A small audio embedding model, trained from scratch.
Model: log mel input, norm layernorm, moe top_k, num experts 32, layers 14, width 128.
Training: soap at rate 0.0018, 8100 steps.
Data: trained on short pieces for a synthesised band: melody, chords, bass and drums, 39.8 epochs.
Rows from block 11 of a small audio embedding model, named by matrix and row number. Rows with one number within an expert belong to one neuron, the router's apart. Each number is 128 + 24 x the weight over its row's rms, rounded and kept within 0 to 255. All counts start at 0. Numbers have three digits each.
After each expert's rows are labels from the 100 clips, of 14976, where the router gives the expert most weight on average: "responds to" is what is common among them; "lies over" is the class under the peak. Only what is clearly more common there than usual is listed. The data: short pieces for a synthesised band: melody, chords, bass and drums. In brackets: how many of the 100, against the usual share in percent.
# router: router (model.blocks.11.mlp.router.weight, 32x128, trained with AdamW), inputs 0-127
# up: expert up (model.blocks.11.mlp.up, 32x128x128), inputs 0-127
# down: expert down (model.blocks.11.mlp.down, 32x128x128, transposed), outputs 0-127

# expert 3
router.3:149159128086104123123160127125102131120159115086153101108101113122160131112111163110137106120115127143156151107126113109138186159112170134160180131091145103176105097107142168136138155110176105092156127122129133163148128133110141098136098112109079150125073092133115162136086094160123111125108160136158131115121162110120137093117150150148124114147137136126077136134137115085148144130105
up.5:112133099119094125109141112135167128134137111067106103098139109106161148105129090123158119143111106096119140143125134137165131185160134125143120129119111109146087121106142121080128120135159138131148130122129112122191116177135133122114157159127101094108133128111149182126145122164173129127120148107098109112168125166141127098141138099124104155171095199107163124092101112142119116093113
down.5:140140149106080126143135122164167121128124159086114155165155158111133130139144120119152120146098128135137115149071101107152118124103133117129104104150109142158149179100146129107121171078111083152123123133128159143130106093124138124104129132102123099132139124102156093079119114151102105119155185105108112148100145094097129096157108176130084114130084127102090091157159118123144116116128
up.6:103134082100123098116125122106132131099139153156138100155158152098153105144105127142159148149158143120146129169153100148155131127162145133076129160137106139142135102107148142146137058090110144126133128126141142072165138138127164133093110125099131150135144119155143136171146105088121155155123066136149115117111098127143124126122118081125169128107147150123146098169133092191140114100133
down.6:124134180165118170110112109125114114148123126151125097105118114193131141118130104120143129132132155111129099083148116106141122115138082126126073137120176177126129108139152105133108143074151137126090161142102128120147111119122105107184156131149108183146196140132130123166121114142118109114153154143088130142141137155150111136137105128121148093152162113093154132097108155123149172123148
responds to: key: D minor (42 vs 4.3)
lies over: no chord (52 vs 24.6)

# expert 16
router.16:132147137152134160104145100131116113133096133140167125127160152126138142174116126102150123132138117142102113124136149133126102105137093132105146089131109152090083128163078141123109106108136139135127186136101111160096146150103095151089144164172148058099131136154156087122141131096101131134125152106139101090144113119120097144125092144117132172118080157147156133124136121106134148062118
up.5:144171088124124124143151111166153114110097123084104125105091179139143112115116132112146130151149190122144097107169151156132110126125145130125133093096145088111110135140153118123129128096098144088138156093097117144112095159123150141094117148181130161130166153133127122152102126142139152141122151146076150172181132126145115093114148119133133099103152096126122142096121090107150151096093
down.5:161098143124102123138104126158131153153177109142121108197119118110152139104144111122080126143120132132153115130106145124125120141135076123145134159071162115103131119123126124154102136073144141100129103088123166133136132149123176124222118140110153121121162136095112113079137168142107143125120107131115105125135170099127134079118127089134090139128136152152109120162108126111132141138137
up.6:168121109098102124112125105115156123115114106160122163147104136123147187153128115126152127063069149093113120135166114159112109102157107103108132144129134122125139131139081087096158152106157124126164157172135099130151119091092109109124132155132125095104132106114120164117102174143146148149068138128144104116122111104145133148103122118104105159149137148142160144154154139120079130121094
down.6:156109111159179069165114166108087148139179112101117096065116109093126131129100140138144119130122132123111119113149120116122119090102145141168163138111153144100137114127123122115223105170109132153132119123145156149132099138139109108155137147120125104147127146134140114091124135148087138152142114174149122148099097119143111153140133140149123177124066129106133125131113107134134106144127
responds to: clarinet-like (39 vs 10.8); square lead (31 vs 10.4)
lies over: B minor chord (29 vs 3.2)

# expert 6
router.6:094082124116129081153099124131092112141157154120141104106118173158118130151149128123161125159145102123093123179108101135127165161113139152101140158111156166141116145134085096186176118165145118126112139103139124116148142126117093127114137100153138120126109142150084120130133124135173098114174114126150187098091101090150156126111131137079127125131103140128133073122128136128112097139126
up.5:130123083111131135167116168133123128113112116129079115148101140107156160117131129162151174164102136112113116082130110100160116115115127163119114169126146127158113140150101130157113113117119123112160093174112143089111090104153120109151085163164113152113126128088111179137169151142201123147117135133112139140106108124129102101105103114136125124131077157126073123143123142094115162135122
down.5:093128096141159115094154091109156102124152137135150099093111148128138155075115091100135130099066069107142131158097161118101136115149107146125104122148120111124097132142117123107119116139146120123110129125137122119113136093129124166095090114093110108139146152146128129072115110116111107121112139129072100104123106153152147129098099151108129049102151154168132124122132110171089144122137
up.6:121113139136126134166103097123128108172157142134120117112103187096112110123160134128198125151141116118138143099143100143104118144122130074175099143112131086115147166115102095099134109177088106142185130102129128150122155105148134088142103150120182110168130113122147146111121151135132089144174144127155159127143132115125104123126126143090140140094169112115133122121128146124148123092173
down.6:131128093145159157097114158139128131135089141116139136124100155130111100114165135161136122144101163129139123146167152115070158139182156132166114132175085138074166149126140128113112123164154133094092117094134120128118131163124124118178125133137137135136117135165164175137088118164178138173126133121121148124171100121142113139119114160144113096147090119113147116119090131160121144157101
responds to: key: A minor (59 vs 4.4); clipping (36 vs 8); text has "clipped" (36 vs 8); key: A major (25 vs 4.2)
lies over: A minor chord (41 vs 3.2)

# expert 14
router.14:104146082117129122111127115120091081157122123096131124129129155154129102076094147107136121114116112149117092111101118117099144141176133149138152161090104129144091165114108140151131115115145148118140117123113141174143142185100115089108138164098100138104167082134101117138163108167089093132162124111146133142110142130088147116155102108150148086165095130116137117102105119091134129139079
up.5:145140170154101138122124132102155137152087135142125124130143115151110136144144157103111113136108093118134094122182109158113134112164165100136153148129149114139144154146104111138118125130069112130151153136109134169120072099083138104080084125087138111111109137116157136119163133119105145191113093144139143137126145168102135128095126123118125144122074136173102133087093161084140128120107
down.5:079105117112137166120099125097082117121157111113105136127166121059089106131076151175117157131144086171143087089073083100107135123150125119115090146124134087116116146126135138134142150108126127123120118130132154139126123111113135149146176123165162163149105136147138129132127149153141147129139115126132093135163090140179120155142159153114082145110126147128107139138101152155120121152151
up.6:126165099122108154104133117152107119141118114133145136160120152128120087094111140112163096167104103093142110138143082104110113206161108105132122091113120106124143113171153180144125177147107118124095125153107100100100119095137111142084135134127117135108145147128125135174088181137114114134122113162111136128111111168144125131151135105152132137146081166121158128171118120121105098154158
down.6:106104162140126145152121133084172134128119149117138073133144120086139127086135132136143115109194110136161109154165168134117121110124143097117118101158098140094088135120155117150120086127149109141118154096132100125147145144127140147116146124096079152136161100129116149124118151139144097133167132140140096122150174072171100097112116142104140163148170127146101107107166147125118130107083
responds to: key: G minor (46 vs 4.2); key: G major (31 vs 4.1)
lies over: G minor chord (32 vs 3.1)

# expert 31
router.31:137122072108090114151119117136097110101147168105141191102134140139171133123112176143138077139136113153112152122109127146119155097109161162119122108180104175098115137132113125126150114151130103143089106125099156142106112128123105110114130140154126079151107117143158077103151134132127126162133125100132132147152123145117091118112093089108191136123119103136118119110151136093102122086091
up.5:101133110138126073154103123161151107116157096168132141154111103143124105081103137112131188143148084149115144132135102129135141121109133156133138142138146107064104125163112116100116104134128086115120116085150124137162124125125088092107143073116140116119090127166113136151140139156101166137120159185173132142109147096113126158135096120137144172117112081163129119119120115148112145144148
down.5:134148163066109128106110141140077131136128138098112178150118118088099136134142157139109106139129101090162116109082124130106122125176116132139124130092096135136153078138107152069168146115100160127136152146140162142085114140152116143109092105129134160125115132085178129095098083134144170118143132120123101134125121083106121119156128132137153146132094103129143183115124124115152131137150
up.6:108093152130109147155090125176102121092138102125136138158151150079185185098134122104092131157126105119136158157121103124150155120149150117131130158189146107139158109135114097124145172170134118144104135115096131080130079132119137169145114122135131150069140132145115116141145157150152112140117124139096142101131157130137156131090102125110145110121144141179124130143103105091122130088139
down.6:076139109091094149146132121145115119132106120124134112115152104104141121145159118145086133108147151164137154157172134133098121121110132132140118112113170108148134143161124168066141126153138167115127146148109134110116154124149130058135166144120130120109129121133139147134127143117122123158148145128058134112110109151122126143138116148103126097097150135119126163176210115108156145138057
responds to: vibraphone-like (52 vs 10.5); key: F# major (25 vs 4.3)
lies over: F# major chord (25 vs 3)

# expert 18
router.18:128102114100130121127107153096105118112157134125123139097117109144106155155148156102117134126128109125159128103064139167116158111098116174119145128155089125110124120136135146120114116145171089179086140118140154108156156113124100140080130149129145123127148139151126111105184109150088107151145119132133053132113173156137121099138102128148166156113119099105132130122080138159105079122093
up.5:097112136102142159088116086122149152142129109191125139114123130111124141077143142155141132133161158132091128160139104125153119086088126121095115132117132128153132096136128129135156152112107144123088130151118091133161135167118132094114118114117121102131120107103172146066160142151160141115109125103121153135127165143156136141131124153124100082128100089146158105088161154071128113072156
down.5:168156137181127173127125157152096136144151123151133118131101102142142114095152126139137144134112141124117138123106151162183109092115068133138180136177122126110148091106137119122187149140132100072113121139147111159130119138089099107192142117126124097093104115161114155116113122111136131162158099108161137138141143118124126133125114159126156173106125142148121150080122095144144146124104
up.6:136119105117126086131130099165136101117125127140177094116117139124133130189167117166107120081117100072143134102159113115126112142142140134121145110153123065130147146111117140094174096140131110188145138130124153136102126099187100099135159122106155127155102102114129105148114119123088096153084140147122137158157105107170123118129142135107166108140145130171159132098114127134150101117136
down.6:148114173081110133130096109145124123158134126146128161139112119145130115117134137130125113164157097135101066157159138123125101156147163082092098137100126129123109100143123134053165156112133144141130139129097136156139118145103155172132123161128129146174117115116136086158107114080128107161127172131133108131113100150137162106098139115119128137071139147147109132069136152136125104145083
responds to: clarinet-like (30 vs 10.8); square lead (28 vs 10.4)
lies over: B major chord (26 vs 3.2)

# expert 22
router.22:146123156148104121111121128109148119085116140155115085116149144107113150137127131140119095100122112121129103169113097149121089084085118115130117147113135140162175129176168093145094136092094142156076131161163131108122138153151131140146091154133124134100148143155124120107140109129078128092142114080110146135141133141127114129133149156097105100143142147110145141081163152102155083067151
up.5:119102137124126178118120152158109124091144145118106096105076177119116099182131138143128135077159154174139126113140131109143134151142100136139134107152143101110111167133138107133124148125090075102115141119137081122125103115148130122103109147142105126152130111147093147139127105161124087097124158095141157071128137146142113175140122082139160083165077159115129119103093121122109119121124
down.5:091129135145150139132124140089106149130121077079123112158113095159150083121110127171130140159132087144125109161117163150138123142108165115091158118091145134155119141102098125111095128130146156181157171124105099119137101137118110135145142106134157140126084155119110126138117137120138130155085127118085143121116159117135136141172166115134173147154144140138115083107159106136201139134158
up.6:109111127161127159106141112151126116150116142132160150144110152147073134180105132139149092144093185131120121105137141138119120091121119120100072165149177117097147138107112165123105159152122119180090156158132155129137136128123131141143156147107146109131119119129159139097133135143100140155130117102115182140099136110129109115100101144104147150139176128107112133095219110116115147140127
down.6:142144183152172113108088178125150117118168134130140140081147132136162117134118100147134152122096127171125114123092128127137130121097074139152133115132131115116150138136098127150126078134132168072160119090153136103146160126121115123134176147136133132161137098099194134159128117109167128144118146093106142131092132158164139126139147138093120123103137125166171130149085118157098134151134
responds to: key: G# minor (58 vs 4.3)
lies over: G# minor chord (49 vs 3.1)

# expert 15
router.15:089134171133127108152111125117102184113107122099107131124128073096140146088080117119128106131142152108108111139145165100134135101117091113113143104150161114158108112166126147094096104138157114110139171111100090155122142100162131149144100082115098108151119100140158124114124119091124159105138092142102145136115126126123127120137112121169142114172135144104140088080081104088126169140141
up.5:124140148121141120115133121121099161119114124102151100135108153126092119139085106104111154092155111160136089104176169099122113147135112095153156122176090104109154170111135157108113150101123159118126114101151119133110136125129156163130154126154140120126131110148128137125120075106116104133131132123087152143148143106161126231128162162088118124098136173124104139110126105105102157146116
down.5:144119138139144193162130109137101095130087138140121140147148122133115171108125131094088131138075100157144138153092135136082132121122135129130157100103134109133159123131143153124128139114146126127124140176134112120164129120161120108126143168089176185163131119181136152162122099152134110113104091103153113137138107121164149119145088069162094158117135119143113160127168129151124156100130
up.6:134148155102145136136134130083080183171148138130130132158105090130156158126113132104142130136150123184111169120145151126140148118155089152123110138102127152130122124145104131133123105096138103036113152120156131119109135149099169124121151142110102129093108123125148108140179146165091121133148172134101153145112088173112134110107113135123113133124112092127117079133095164105122152138112
down.6:085119154166111152160119130199134142149153140157120108123098150110129105160107111130150125112158118149125134132137136122085127114110161124112153104139116075113115137134139105136126125155120170136128104105159144155070147134132118129127143110164109109133129135141136150134134096094159141144154117054141148131152130119125164139174151165135174105125168110142152096091176111118095112114182
responds to: key: C minor (43 vs 4); key: C major (40 vs 4.3)
lies over: C major chord (27 vs 3.3)

# expert 19
router.19:128161081131140184118142099098162133102118133108138136123113098114132150154086155130092170136126141104148122139137113153143146158084155147139176139117112120139104119108087126121121111138172115111113156142159136156112147082120158098138095089142105120125086094122102154095072086119092149111097143146140126124114146128134124156091137114148086142111152146170089141145139139159132171152121
up.5:121096149114111140126138189132125147136068149115105091094122122130136120113122149111123130128125159092170130183106167163097166196170167079174141141168144125126138139125137169125133126167166138128134123086109117143113121142129122123096134129120106101149112122105109162129127132138141146110120130132147133135148151149106131133121089132153156113139081146148115122126076128085181101147132
down.5:133143122181132097131115139113167170130145115121121156150114123171159131145140140145138102159123135170148130091082135119155112106134101145106098145142120144104129115142142136163105130089153089166098126086161151149150105182159165125120153114138130138053115112142147119130115150110112128123158154134132135084133138134094121099115169154112176152156115119073104132112135169167144122136134
up.6:153114136135114163159115144148173099144096092112134090146111102138188103148143134157109080110110161145114092161117128106128144130149148139137145119126154154101117091184096111073127096140137095137167154146116151099131103109155134141158143129141117107140150154115125133146145089125104142168123101143131127095082110094096150158107134100127130143136129137175121103146109113114160073153136
down.6:158126138097114077123142159106103143127167148154125144123095123161121140140155142117127113146157116057141138134124137127096124131108127166135174164121101150156074118114112125144153123065142141138105099125146157152101156112134118109133122100142134104083138126130133114110151114105136165116127126124147146124139149133067124122109087118179132149108126132100137060117145152153183090130092
responds to: key: D minor (35 vs 4.3); key: D major (32 vs 4.1)
lies over: no chord (62 vs 24.6)